Rows from block 10 of the encoder of a small masked image model, named by matrix and row number. Rows with one number belong to one neuron. Each number is 200 + 40 x the weight over its row's rms, rounded and kept within 0 to 999. All counts start at 0.
After each neuron's rows are labels from the 100 images, of 14976, where the neuron reaches its highest value: "strongest on" is what is common among them. Only what is clearly more common there than usual is listed. The data: patchworks of several textures. In brackets: how many of the 100.
# fc1: MLP up (encoder.blocks.10.mlp.fc1.weight, 640x160), inputs 0-159
# fc2: MLP down (encoder.blocks.10.mlp.fc2.weight, 160x640, transposed), outputs 0-159

fc1.323,199,234,166,187,261,202,147,217,123,190,261,193,208,197,341,200,249,160,99,214,186,140,200,246,194,228,228,147,160,188,207,186,265,230,158,206,195,207,202,267,192,190,237,224,243,182,182,188,211,231,111,212,213,180,190,122,188,180,175,266,157,214,169,269,196,272,247,211,222,302,219,197,175,152,217,171,182,177,258,133,159,178,251,233,186,247,239,259,186,199,200,224,152,213,170,196,204,251,229,261,179,207,224,222,213,242,160,166,213,221,174,243,227,204,233,232,141,190,190,224,226,182,179,210,327,178,237,235,220,163,200,190,183,188,126,181,225,185,167,232,196,220,199,213,209,202,130,212,185,257,229,218,243,205,269,144,68,155,194,216
fc2.323,129,209,267,196,209,145,207,200,262,163,139,179,235,179,133,199,209,224,277,208,219,247,163,202,223,262,145,200,222,230,144,193,155,235,168,190,252,178,242,130,208,230,125,252,169,189,223,205,237,208,329,223,210,167,212,244,222,213,228,188,170,206,207,167,181,170,137,198,147,183,203,163,192,222,270,192,185,137,179,243,211,234,139,208,212,205,125,169,198,174,210,236,146,182,214,248,236,208,222,232,204,190,173,160,225,141,215,212,180,170,200,110,221,210,183,209,252,196,217,213,103,132,184,185,145,242,148,199,230,202,206,282,246,163,196,226,185,183,307,153,200,110,144,226,136,211,186,180,171,244,230,144,243,174,91,173,246,177,171,200
strongest on: patches: two (50)

fc1.463,211,186,217,216,217,224,214,192,341,236,22,206,157,200,199,206,155,289,288,236,184,269,170,166,226,201,175,207,235,234,195,228,289,259,201,157,209,145,212,233,225,217,193,153,157,202,245,257,167,166,210,225,254,199,188,262,187,203,195,198,200,178,264,155,151,192,165,206,164,100,233,201,226,224,186,227,213,178,196,99,204,207,150,184,225,140,164,233,202,207,213,186,142,214,163,219,171,171,222,168,208,199,212,193,186,212,215,118,177,153,211,155,108,219,196,193,232,171,220,182,213,298,207,160,140,171,248,197,202,214,203,233,202,212,262,207,192,181,133,183,189,158,209,195,170,200,148,156,271,182,169,238,169,186,192,246,235,251,217,167
fc2.463,209,177,161,225,202,200,229,228,130,177,392,199,170,181,198,176,177,199,191,203,178,183,217,196,214,186,219,180,172,193,207,208,101,143,246,215,152,213,197,91,231,193,163,151,220,212,169,216,222,246,141,163,179,266,207,186,176,202,205,191,180,194,146,212,231,200,235,203,208,261,160,185,193,265,178,193,190,243,235,315,224,187,248,182,199,204,246,173,223,169,213,188,250,221,222,202,164,204,119,188,179,157,222,296,138,178,234,221,232,189,149,275,287,209,231,171,226,205,204,217,156,185,205,300,243,155,201,194,152,180,185,179,209,230,134,191,210,225,177,203,277,270,256,173,233,261,269,249,190,198,220,228,179,239,220,161,149,146,170,218
strongest on: red (75)

fc1.42,149,201,166,190,218,194,136,209,191,226,182,214,154,188,189,188,187,199,220,226,192,215,192,179,229,205,170,164,238,208,197,170,315,230,308,193,151,194,242,178,214,199,215,168,180,190,192,226,264,205,202,192,178,214,174,188,178,230,177,192,218,230,245,245,174,262,167,220,202,233,182,174,220,270,197,253,206,171,190,217,232,220,183,261,150,136,168,150,229,129,226,216,127,257,205,195,195,211,295,170,200,190,174,236,193,243,219,127,236,145,196,256,166,229,223,194,175,226,214,190,300,130,190,216,223,32,175,219,264,229,193,214,240,261,200,168,201,188,199,258,68,249,145,192,188,169,150,195,256,207,230,235,119,148,242,224,197,150,162,253
fc2.42,208,235,186,238,192,245,224,215,248,199,196,262,312,194,199,204,140,133,237,194,198,213,153,234,266,148,163,226,146,212,220,192,114,210,161,219,245,228,177,127,210,168,152,187,234,199,233,216,140,176,225,133,273,192,191,218,247,187,181,206,133,180,190,174,229,175,269,192,144,222,231,243,178,197,278,168,202,222,216,202,220,263,222,187,216,204,210,220,172,163,199,185,240,144,148,225,212,228,133,256,226,196,203,209,204,124,183,240,135,156,171,141,264,245,207,219,192,188,237,232,145,197,209,195,183,191,185,180,177,198,227,184,137,212,206,204,198,287,238,209,317,166,240,156,191,272,258,146,134,201,155,188,330,251,188,249,155,134,184,191
strongest on: patches: two (52); striped (30)

fc1.279,207,174,225,173,222,150,200,169,196,214,224,227,178,196,93,218,139,239,323,209,236,195,169,178,176,226,165,223,214,143,190,168,315,293,224,172,159,174,263,213,207,198,214,192,157,228,201,200,168,222,163,212,176,185,290,164,192,189,226,238,218,223,257,257,154,245,113,191,205,249,208,203,207,221,198,197,185,154,197,228,265,245,150,262,178,165,187,259,240,174,196,189,234,225,190,193,266,176,240,155,247,171,221,183,190,199,138,143,172,154,182,177,142,232,168,182,198,165,267,162,204,151,182,218,215,128,212,116,229,259,185,192,223,224,213,178,194,200,172,174,143,252,180,209,179,213,99,173,314,180,136,237,164,127,143,240,223,164,204,211
fc2.279,171,202,171,201,196,238,208,214,257,189,199,267,174,215,253,158,175,159,128,190,161,213,161,199,251,167,241,200,188,255,187,196,79,120,186,184,199,284,151,162,196,194,126,166,218,191,193,230,202,264,265,154,246,226,118,222,206,197,187,202,158,217,135,111,213,164,231,208,169,191,214,227,183,236,226,233,199,290,215,231,200,228,297,162,228,207,179,226,157,196,159,168,198,190,191,238,127,220,163,254,177,205,182,252,215,171,205,199,220,257,283,185,228,200,207,211,218,215,189,249,158,236,270,246,214,210,157,206,146,193,204,174,110,196,142,189,193,264,179,217,281,172,210,162,219,269,290,223,189,168,211,186,231,309,263,224,207,183,150,237
strongest on: red (82); striped (32)

fc1.97,190,231,189,209,188,225,163,192,116,150,49,179,183,249,352,197,172,148,196,225,162,223,229,197,197,227,212,181,204,212,229,201,257,220,252,194,189,194,240,354,246,203,185,157,197,200,239,240,213,202,263,208,208,161,227,170,166,278,200,177,216,226,191,215,170,266,181,191,191,215,254,161,181,171,190,233,213,178,214,101,189,226,253,141,164,227,172,122,213,216,174,222,221,237,170,241,173,219,278,180,230,183,160,182,187,139,222,146,163,147,181,196,160,203,145,218,206,190,199,212,289,245,165,117,189,135,199,197,223,180,204,238,235,196,211,199,230,191,183,194,259,193,185,165,141,178,272,166,237,196,193,148,129,190,156,196,178,199,208,162
fc2.97,212,208,204,249,197,201,161,219,345,260,319,246,234,114,101,186,185,212,241,164,202,215,193,220,203,233,152,171,181,201,200,176,127,209,189,229,199,184,120,58,194,206,198,192,230,183,214,152,221,185,166,181,223,258,181,251,221,148,170,200,183,146,234,171,235,186,148,195,205,196,198,171,179,213,196,170,206,248,191,277,208,235,199,212,198,221,290,195,172,156,231,224,185,132,200,196,191,184,158,234,188,183,222,243,208,171,233,217,193,204,197,239,232,186,246,186,210,210,217,207,164,153,213,264,178,247,172,246,148,182,201,158,168,174,158,206,216,248,135,238,198,195,224,195,221,289,161,218,127,157,183,245,224,310,272,228,195,182,198,301
strongest on: honeycomb (32)

fc1.98,238,223,174,253,210,193,174,127,47,211,180,186,165,170,220,181,281,198,174,201,158,227,221,239,157,218,286,223,226,244,203,216,230,153,250,200,212,239,169,293,196,195,206,234,227,199,207,166,256,188,232,194,161,197,228,179,185,255,203,197,253,246,202,220,192,247,219,203,202,246,198,249,218,170,218,274,203,221,182,258,173,184,210,172,203,209,59,85,209,133,197,203,246,249,172,205,212,195,196,183,190,236,193,170,233,158,224,155,146,243,206,182,164,218,139,167,193,166,230,222,244,108,172,205,212,92,215,223,172,187,194,193,191,209,164,245,249,214,148,189,229,177,274,168,141,179,325,172,207,192,179,224,170,201,264,213,219,223,180,160
fc2.98,171,218,185,197,203,212,184,231,376,262,161,202,302,212,172,157,210,205,199,157,202,178,177,190,179,248,140,247,198,134,186,202,136,194,228,225,181,176,186,159,209,198,201,222,169,191,201,182,149,177,245,146,190,211,151,143,200,113,179,207,188,188,275,189,181,210,202,208,213,150,211,134,182,176,240,160,190,230,215,100,170,186,215,209,165,230,282,251,169,261,238,237,213,192,221,181,228,162,235,176,201,232,179,203,128,197,244,333,146,218,211,232,209,163,204,181,185,213,195,192,112,222,130,177,141,284,169,178,225,204,209,176,211,188,239,175,234,187,211,248,179,246,215,206,248,259,119,252,198,197,154,166,246,243,119,169,224,171,235,211
strongest on: honeycomb (31)

fc1.448,227,228,193,188,165,186,122,172,190,179,216,112,235,158,183,151,171,242,205,229,158,118,147,192,220,271,235,213,177,228,204,263,274,279,192,253,206,216,161,225,171,203,206,186,232,147,246,303,241,202,163,213,173,254,302,233,158,172,269,153,209,232,194,156,263,198,185,197,177,194,167,220,196,193,161,235,219,151,192,205,233,235,244,211,183,251,187,241,210,234,241,207,170,262,150,164,125,266,206,198,156,262,229,168,187,221,195,256,241,149,219,315,231,134,220,191,254,221,241,216,218,157,212,227,109,171,188,183,196,204,205,197,135,280,250,244,161,134,211,229,212,153,190,203,179,187,167,175,177,252,116,199,216,173,215,223,157,197,251,177
fc2.448,226,227,203,208,199,220,91,184,248,189,251,77,251,198,175,128,202,236,246,197,179,164,168,186,201,289,225,215,171,174,209,219,142,187,204,227,218,202,160,235,137,177,184,218,252,188,261,133,164,217,245,284,199,202,206,126,237,250,220,206,248,217,108,225,272,159,229,201,187,206,187,280,220,212,155,221,207,166,154,102,212,264,185,213,186,208,135,139,205,252,259,193,177,228,207,165,187,217,228,237,191,248,162,197,208,202,200,118,229,150,197,135,254,154,187,160,167,132,210,184,159,205,201,239,213,183,205,204,234,205,210,187,132,223,256,227,152,191,179,217,236,148,144,194,225,204,274,181,149,202,107,256,248,192,207,215,205,128,218,238
strongest on: honeycomb (36)

fc1.380,199,182,199,171,223,221,220,186,290,254,240,254,205,176,50,230,176,247,286,214,192,218,197,168,198,192,183,169,182,241,185,216,233,308,165,182,205,216,196,236,210,187,227,239,250,198,198,203,195,166,209,260,71,179,180,234,171,214,188,203,204,223,248,119,130,169,172,196,220,162,235,174,236,153,149,195,200,187,229,255,200,164,204,157,215,181,142,208,240,93,201,196,250,200,223,235,179,141,164,186,217,204,162,200,195,137,243,234,191,128,178,237,135,231,210,233,197,172,261,187,163,102,199,242,141,113,193,174,199,198,194,206,214,158,224,214,186,224,207,110,203,198,274,150,198,227,126,193,198,171,202,231,243,228,128,173,236,182,234,245
fc2.380,194,221,183,181,194,165,152,206,121,241,132,244,166,309,243,202,189,176,164,221,194,121,153,200,259,184,249,158,221,112,227,201,191,82,194,158,152,231,204,142,215,181,206,181,132,221,172,217,168,222,145,142,252,225,246,73,200,197,203,190,153,208,172,252,177,205,159,181,173,223,142,138,223,245,182,202,194,211,150,194,290,223,208,249,173,183,181,182,165,233,161,192,150,212,227,194,222,268,202,170,209,208,213,187,164,213,219,139,196,195,238,217,196,193,188,185,220,213,189,182,241,377,223,234,229,179,209,240,187,244,194,206,167,267,221,207,179,195,215,256,197,203,206,230,232,185,303,164,261,244,202,180,186,242,264,169,191,190,207,205
strongest on: teal (74)

fc1.593,197,198,204,249,175,206,202,165,142,229,234,119,173,198,253,179,248,228,279,131,213,247,174,170,242,159,226,206,182,248,176,181,148,134,184,159,192,187,170,200,176,193,183,199,179,215,152,214,180,116,196,207,278,264,199,246,187,182,235,200,238,205,215,211,202,200,170,201,189,172,196,212,182,267,205,238,206,216,192,308,198,203,132,232,230,154,224,179,227,193,190,189,301,199,194,175,184,200,134,113,219,176,176,179,128,69,212,176,197,217,151,230,201,243,185,187,241,139,245,235,120,131,175,237,184,192,258,195,147,215,198,106,183,264,196,184,170,141,166,177,126,184,280,194,205,179,160,126,172,207,128,187,233,221,102,217,240,215,201,196
fc2.593,215,208,172,166,187,181,264,185,250,169,189,149,196,256,236,227,156,230,164,237,189,87,204,213,200,173,137,279,208,182,221,204,223,236,257,251,171,297,237,221,183,246,224,170,215,204,196,205,205,272,132,164,187,173,166,163,196,243,200,202,212,231,157,200,167,199,175,199,201,225,174,167,291,212,174,192,205,201,175,67,199,148,265,129,209,164,183,272,165,198,226,171,231,238,137,216,251,195,254,205,199,208,182,193,200,284,211,216,169,282,216,112,179,159,193,196,233,235,171,226,244,239,188,224,217,192,175,158,205,182,173,155,181,211,166,168,205,227,140,115,199,243,186,204,248,207,278,229,298,148,180,203,240,183,318,171,198,149,185,168
strongest on: red (75); striped (31)

fc1.369,168,234,254,177,195,214,180,192,239,164,7,261,275,222,216,154,166,195,215,238,208,150,207,179,242,185,166,252,200,154,243,200,79,175,249,184,202,218,213,205,228,214,138,179,222,216,217,216,188,193,245,229,202,181,245,200,182,237,151,187,187,203,168,224,248,169,170,199,212,196,178,113,204,198,284,180,205,200,189,119,192,181,141,201,190,172,186,237,131,257,200,177,183,156,202,192,69,199,152,204,225,178,235,192,223,163,206,232,207,158,246,157,204,211,122,212,245,172,171,186,229,215,195,208,194,217,182,141,250,183,209,213,252,195,258,216,150,211,232,274,240,171,126,191,151,175,280,216,188,202,188,176,193,194,93,141,180,177,243,204
fc2.369,216,195,156,244,190,236,172,212,112,209,365,206,168,145,144,246,193,202,179,175,214,211,213,191,144,208,226,169,236,187,167,186,264,226,171,223,205,188,132,193,213,175,227,203,235,208,214,160,190,201,215,211,202,201,166,237,229,207,148,181,240,182,212,207,143,260,250,186,237,231,239,262,193,173,61,196,193,182,233,193,192,240,186,163,198,221,257,134,225,209,158,203,266,208,205,207,275,183,277,193,175,215,213,176,215,219,188,108,185,165,160,258,196,248,254,194,192,173,231,186,231,245,213,172,146,190,222,228,177,191,216,204,117,139,181,208,181,241,153,113,148,227,225,196,238,173,138,150,199,217,148,251,204,147,330,242,222,257,229,161
strongest on: red (72)

fc1.49,210,188,190,199,196,217,184,178,259,197,36,172,212,242,261,224,276,231,147,234,191,249,222,213,176,198,218,218,241,217,197,221,262,160,275,213,184,211,182,280,185,210,200,185,223,174,234,214,240,180,156,187,157,246,167,270,171,179,167,207,139,209,205,158,199,262,170,181,186,181,144,211,243,200,325,231,187,222,211,133,220,198,198,223,220,165,158,129,239,182,240,222,189,278,186,200,197,192,230,162,154,240,235,187,244,196,198,119,218,194,183,255,176,227,276,142,183,188,225,189,166,188,232,149,263,153,192,154,225,217,212,204,215,320,166,220,219,217,150,264,155,190,155,203,211,208,307,136,267,206,160,254,166,227,252,218,182,205,208,205
fc2.49,132,203,185,202,206,135,214,231,193,152,299,206,227,144,223,156,184,172,260,206,189,267,118,210,218,256,161,225,219,203,171,206,155,202,207,187,236,133,197,73,288,198,188,156,213,190,208,188,180,202,281,201,229,191,294,171,204,238,169,189,238,210,249,260,211,179,286,208,153,219,263,212,133,210,162,195,175,281,208,265,190,201,124,151,181,227,191,237,184,185,239,209,227,171,186,186,126,195,139,202,228,207,187,261,159,161,232,269,164,234,201,192,251,199,196,218,179,165,137,206,192,176,179,242,173,157,208,207,184,203,207,204,179,134,204,182,217,188,196,206,277,272,230,192,131,223,86,265,201,212,223,193,196,184,151,196,240,104,209,184
strongest on: green (73); striped (30)

fc1.55,207,184,251,262,207,183,145,153,145,231,248,297,233,171,148,124,191,185,221,202,177,197,257,199,170,175,264,228,184,267,201,175,193,169,172,241,221,229,210,329,236,167,179,236,181,215,218,140,231,189,174,236,141,171,322,201,173,142,192,214,215,236,172,253,175,238,167,210,237,300,185,185,176,164,283,236,230,215,185,165,208,219,213,167,202,211,183,190,200,157,215,191,183,210,189,183,157,219,218,201,242,202,205,218,240,155,193,148,216,220,172,168,183,206,159,206,193,137,259,197,143,92,182,198,302,64,159,185,202,186,209,195,191,260,220,197,197,224,155,166,194,229,248,170,205,153,232,171,214,183,134,207,178,137,112,155,170,212,181,172
fc2.55,167,207,179,220,192,190,204,211,219,220,124,146,228,218,181,224,190,212,139,188,202,210,160,174,194,249,126,192,224,164,130,204,53,143,214,155,201,245,131,107,209,213,185,229,256,191,186,200,151,179,275,180,220,210,66,162,194,212,137,200,199,203,277,220,186,195,232,205,247,149,201,163,213,193,131,182,197,218,182,148,192,251,214,205,185,186,111,228,164,252,207,206,212,213,208,190,268,197,231,164,190,220,152,170,207,237,246,272,169,201,276,205,212,204,152,211,202,225,200,207,237,306,213,204,175,241,197,162,215,218,200,195,217,162,188,189,210,205,217,238,145,183,179,210,242,307,170,254,223,219,181,174,199,214,358,197,187,176,205,252
strongest on: patches: two (55)

fc1.387,221,216,244,240,233,211,241,203,321,216,118,274,204,137,265,173,119,202,255,185,167,203,196,215,230,201,208,217,242,294,161,242,200,278,211,232,232,185,207,157,183,204,178,195,196,199,216,227,200,204,240,236,96,187,249,219,178,182,176,212,204,175,185,131,206,107,265,211,186,160,254,172,192,173,143,186,209,199,211,124,175,187,216,183,261,172,259,178,165,153,186,195,135,180,138,203,151,161,152,227,180,186,169,172,224,179,201,275,179,253,181,72,183,208,215,252,224,225,175,193,134,263,224,229,168,183,235,210,182,176,172,246,189,168,276,251,163,192,207,180,224,113,169,182,213,226,198,229,209,182,175,206,227,139,279,146,128,201,190,214
fc2.387,236,175,207,170,196,228,158,241,153,174,282,162,104,212,164,261,207,247,148,206,219,188,201,148,160,242,201,142,166,75,154,199,233,102,176,197,139,200,172,242,251,169,236,197,148,196,184,158,219,199,188,190,172,195,189,163,189,207,240,195,201,212,225,281,210,264,215,197,244,197,141,172,216,221,238,182,189,176,175,198,224,195,174,261,189,237,193,196,212,187,148,199,217,247,227,146,255,141,204,84,189,198,221,231,164,188,234,115,209,184,195,300,224,180,210,167,191,189,190,145,185,222,214,143,244,214,227,198,256,232,205,199,246,198,207,183,202,193,159,257,155,210,267,202,238,281,267,152,260,225,165,237,105,241,244,178,306,218,221,170
strongest on: green (71)

fc1.186,214,182,183,176,242,227,207,145,235,220,275,276,125,165,244,184,213,190,204,207,150,239,209,231,176,190,275,159,245,238,158,213,319,267,104,243,204,190,219,256,195,181,176,227,198,202,228,167,251,208,191,203,142,231,240,177,173,226,216,196,228,214,223,173,176,159,203,215,203,292,220,195,235,177,299,258,184,204,215,145,181,168,260,222,228,186,110,138,218,176,207,181,212,210,188,189,186,196,200,235,178,234,194,233,206,211,218,123,146,280,189,145,231,192,128,173,187,178,265,190,152,190,215,213,244,86,221,247,195,186,181,220,223,198,188,244,247,174,144,206,261,187,261,171,207,180,187,189,268,202,185,222,174,142,334,222,190,214,168,129
fc2.186,180,215,185,195,198,166,206,231,280,175,115,175,274,218,128,168,224,204,201,167,193,161,148,171,197,281,158,266,209,128,169,184,49,166,216,175,143,223,148,141,233,178,212,230,233,178,156,195,161,187,213,180,230,169,120,145,238,183,260,222,200,201,242,218,265,248,188,198,208,123,194,174,285,190,221,131,209,203,186,132,210,214,197,214,185,221,270,222,177,186,211,207,168,252,177,234,217,218,189,128,192,214,166,178,137,177,233,298,149,177,222,259,218,145,256,205,261,243,209,196,175,184,166,234,218,244,164,171,211,187,220,205,200,177,220,182,233,199,249,256,143,172,209,190,175,245,192,247,185,229,209,171,231,254,88,185,208,149,223,266
strongest on: teal (89); blue (79)

fc1.218,165,189,166,218,227,236,143,222,213,239,84,147,162,221,255,219,269,248,172,247,207,225,194,192,194,175,194,176,255,261,197,215,407,203,274,175,176,195,201,218,219,186,195,168,161,186,212,245,267,205,247,162,149,208,145,250,204,233,174,219,212,212,260,156,187,203,205,193,216,185,199,234,255,222,263,228,182,210,169,71,211,187,155,205,184,146,43,176,224,143,214,210,132,220,211,176,217,218,188,180,189,206,208,242,172,250,209,122,220,143,179,204,184,231,217,205,191,207,192,222,225,192,183,219,191,149,200,251,206,188,204,199,215,228,217,212,203,192,165,225,225,256,191,189,191,198,225,178,266,237,222,258,167,224,299,207,205,207,182,225
fc2.218,185,200,231,210,195,170,226,209,278,167,257,255,297,160,241,221,172,152,272,172,192,229,131,227,272,236,144,227,185,161,237,195,93,199,183,230,238,144,211,115,179,157,197,148,222,199,183,228,139,157,159,159,269,204,305,201,204,175,215,215,176,212,156,211,212,205,236,198,178,199,209,189,203,210,189,171,191,230,244,296,198,219,209,178,209,236,350,186,195,185,171,210,206,180,201,180,170,218,195,224,222,219,178,205,177,141,189,269,115,209,132,251,257,191,309,197,211,166,191,164,138,167,205,192,170,192,223,204,200,197,220,175,140,222,160,194,202,183,270,245,257,166,262,193,207,223,197,165,167,190,165,172,235,207,91,225,189,144,189,197
strongest on: patches: two (51); striped (28)

fc1.73,218,267,240,258,220,124,191,173,217,214,232,210,168,218,202,211,197,188,141,230,228,239,167,222,172,129,172,182,230,220,157,217,255,184,218,178,241,261,175,265,172,216,174,164,203,160,191,266,245,285,155,173,174,212,191,239,155,178,186,225,137,227,210,182,185,259,278,192,269,174,207,198,189,145,178,202,192,217,247,221,220,143,188,172,167,232,138,261,201,262,187,199,192,214,193,121,177,187,317,306,148,240,274,225,186,220,193,239,204,225,223,164,230,274,141,192,247,238,174,199,227,208,161,226,211,202,187,145,153,246,198,250,162,204,220,201,214,159,236,178,224,92,281,226,276,172,149,193,148,192,239,201,140,221,154,244,207,115,169,234
fc2.73,303,202,257,232,208,196,234,158,211,244,164,196,195,89,163,229,179,212,167,143,206,203,225,202,209,200,163,147,263,190,199,187,209,156,201,201,191,197,168,221,86,214,156,133,191,209,221,237,142,183,208,138,232,209,154,146,227,192,205,202,238,206,164,215,199,190,250,206,165,217,234,225,294,158,170,199,216,162,193,241,234,263,182,262,170,228,222,232,150,136,238,223,196,206,244,112,230,166,296,206,212,220,115,290,214,169,180,208,229,191,198,200,263,178,241,208,188,136,180,202,236,264,190,206,186,229,272,149,238,230,203,198,186,194,225,185,165,262,224,168,226,149,217,221,131,133,186,249,128,175,226,140,203,191,79,226,229,147,182,242
strongest on: green (76)

fc1.366,236,219,187,281,188,217,210,131,154,238,214,156,235,182,93,182,245,231,231,200,193,223,208,168,220,204,249,239,191,228,218,178,203,191,199,176,185,175,199,164,226,192,249,196,179,219,181,213,200,181,144,243,247,256,168,242,152,152,190,192,207,226,260,160,169,202,210,202,208,231,161,199,223,250,213,247,248,201,190,272,188,196,139,181,191,167,314,229,221,150,215,181,196,217,190,140,224,233,194,132,238,207,229,220,212,185,189,66,192,188,168,194,166,235,130,175,132,131,289,187,156,107,179,236,188,218,218,201,167,202,194,150,200,282,148,211,212,181,129,179,56,180,277,199,211,136,149,125,234,217,124,212,175,181,178,184,216,190,175,221
fc2.366,109,199,184,170,185,194,230,206,256,141,188,191,196,224,243,178,174,174,198,238,173,190,168,219,219,193,144,212,242,184,202,200,102,207,218,226,204,252,135,224,182,205,177,205,244,192,206,212,163,200,267,130,203,195,148,108,242,227,194,216,233,206,175,195,194,163,184,200,208,174,238,140,262,224,168,170,199,227,199,67,231,190,294,158,193,157,87,221,166,259,238,175,238,266,159,233,196,160,219,224,194,226,182,172,186,203,260,328,195,273,225,166,238,174,203,206,255,236,180,206,185,245,207,191,214,147,195,140,210,219,208,170,207,176,230,179,222,170,239,156,264,233,195,209,217,272,299,240,242,187,237,168,317,262,209,158,171,193,204,189
strongest on: red (76)

fc1.583,235,175,214,275,212,183,198,227,369,228,110,265,223,180,255,227,191,221,222,176,224,124,190,176,223,194,215,253,204,216,179,194,192,205,235,227,220,186,186,167,241,206,189,185,195,225,234,290,198,202,228,229,196,205,196,276,166,200,162,246,161,159,218,178,211,155,191,184,143,102,221,209,194,169,160,152,190,171,246,104,170,168,149,177,202,169,268,255,161,155,183,206,235,189,146,205,188,197,162,200,241,205,228,169,171,79,182,216,193,234,193,126,191,219,219,202,228,202,203,220,158,303,183,180,139,127,243,191,164,184,192,226,182,208,222,226,176,211,200,210,273,145,162,229,203,254,227,204,245,212,127,208,288,234,123,153,246,229,222,210
fc2.583,214,171,205,190,204,196,213,230,57,178,316,166,98,176,237,180,158,242,195,227,191,240,230,193,151,218,210,156,196,143,185,212,172,189,225,175,127,238,239,194,202,196,196,183,165,209,147,178,242,262,142,222,142,222,215,138,196,196,245,159,192,219,162,246,198,215,231,196,252,271,130,181,120,239,148,229,181,237,188,244,236,181,183,184,193,218,191,181,237,206,187,203,192,210,236,166,191,151,190,192,194,187,226,288,221,314,228,156,220,200,185,268,195,198,155,175,178,146,133,176,220,210,240,221,228,254,235,180,234,219,177,212,244,211,141,192,200,137,174,137,159,246,278,207,217,240,219,226,243,209,196,231,54,187,264,179,187,217,203,148
strongest on: honeycomb (27)

fc1.425,193,213,237,179,184,194,209,155,149,219,151,260,208,171,206,156,144,167,213,255,128,290,227,211,199,179,180,196,212,270,186,235,158,262,287,205,207,201,213,273,167,229,188,195,235,179,254,175,278,138,214,230,147,195,187,191,193,265,183,148,179,237,156,167,167,221,221,200,259,236,242,189,197,201,211,280,202,178,148,225,217,262,260,149,228,177,115,143,197,211,200,203,170,194,219,263,96,151,218,189,204,237,167,155,248,216,252,205,151,226,235,180,145,158,171,199,175,232,195,186,226,153,236,172,238,62,206,189,186,196,194,229,224,171,275,208,243,239,206,195,166,176,212,131,126,166,250,166,163,177,199,213,126,142,302,224,206,194,200,208
fc2.425,215,208,187,161,194,219,131,215,270,230,232,221,286,197,84,173,254,198,220,154,202,175,203,162,197,221,186,176,193,152,193,186,224,153,158,225,186,195,153,69,265,195,268,228,148,195,234,181,139,190,249,160,208,207,241,153,223,160,135,216,231,152,284,212,222,181,207,193,156,173,207,173,185,200,175,159,189,224,214,173,196,206,165,241,171,239,228,189,173,214,254,225,242,187,159,176,264,233,156,150,215,191,233,195,142,66,224,227,226,184,192,224,246,207,207,175,188,174,241,180,118,265,167,207,206,205,163,223,200,187,220,160,189,181,249,183,208,189,141,248,272,236,187,192,254,281,107,215,182,214,181,239,292,238,95,204,209,181,243,227
strongest on: honeycomb (49); looped (32)

fc1.197,172,220,220,176,219,268,186,145,97,215,180,195,215,179,233,158,312,183,201,170,166,249,201,212,181,198,244,182,206,244,205,192,237,129,195,214,175,162,217,239,225,188,213,170,198,194,204,179,276,227,176,127,184,240,176,162,188,250,212,200,200,251,237,254,168,219,150,228,218,260,164,177,189,259,239,201,181,237,221,330,211,220,242,221,184,174,214,115,221,237,237,219,193,217,156,222,119,199,276,193,151,235,214,219,214,246,195,136,165,142,184,247,178,210,288,153,157,229,246,191,239,148,242,198,320,136,194,313,203,222,217,223,220,242,133,189,237,191,192,200,108,237,236,188,183,167,189,143,196,220,170,229,144,162,248,227,200,188,186,197
fc2.197,206,235,208,201,206,186,205,193,287,177,180,178,252,234,142,188,143,165,259,193,187,230,176,214,201,238,154,201,238,170,202,194,160,283,232,169,231,198,176,121,219,243,176,233,218,177,223,275,125,186,256,184,232,197,238,232,214,178,204,216,222,193,214,148,220,174,193,186,139,182,259,162,218,147,287,195,217,192,218,40,156,234,209,202,198,225,179,219,199,123,263,192,150,191,182,200,252,183,125,236,224,165,177,181,164,132,211,260,148,210,198,200,285,193,103,240,246,193,197,213,166,183,183,245,147,193,161,141,156,188,208,149,203,159,274,190,211,232,181,213,264,178,137,177,213,305,228,208,153,207,213,185,272,223,153,198,174,130,192,253
strongest on: honeycomb (27)

fc1.18,185,207,172,218,228,185,180,211,170,195,213,180,117,161,197,210,236,220,178,200,203,221,235,233,217,162,225,156,225,244,213,195,306,266,306,182,189,200,168,132,189,208,180,221,214,210,178,162,220,194,194,144,122,205,151,271,192,243,231,249,171,218,230,105,226,186,240,190,203,166,153,252,225,166,145,188,174,210,167,239,180,167,191,214,193,192,0,182,198,173,222,212,171,194,201,206,187,192,224,196,200,223,224,238,193,301,244,177,204,208,182,223,258,231,175,207,175,219,197,195,232,140,182,246,165,213,166,215,213,183,199,136,201,173,187,226,220,182,215,258,266,215,232,193,198,242,215,220,174,200,247,268,203,214,309,227,229,221,181,284
fc2.18,203,215,242,121,216,227,177,212,216,197,138,224,287,240,224,190,213,172,223,217,209,196,132,193,204,211,184,210,195,142,229,199,243,183,196,237,201,210,288,216,197,169,190,201,152,192,183,231,155,208,223,148,251,164,246,147,222,169,180,207,170,188,143,289,190,222,275,205,152,189,226,238,152,185,280,176,214,190,185,172,222,198,172,214,196,222,293,202,186,223,190,252,188,189,181,192,247,215,162,222,197,239,189,175,221,117,177,279,142,165,164,198,148,199,251,179,199,180,191,188,108,136,173,101,175,164,190,216,219,200,224,269,217,246,268,171,201,143,253,168,177,166,195,207,178,165,153,148,229,231,227,151,274,179,28,156,146,175,217,125
strongest on: patches: two (56)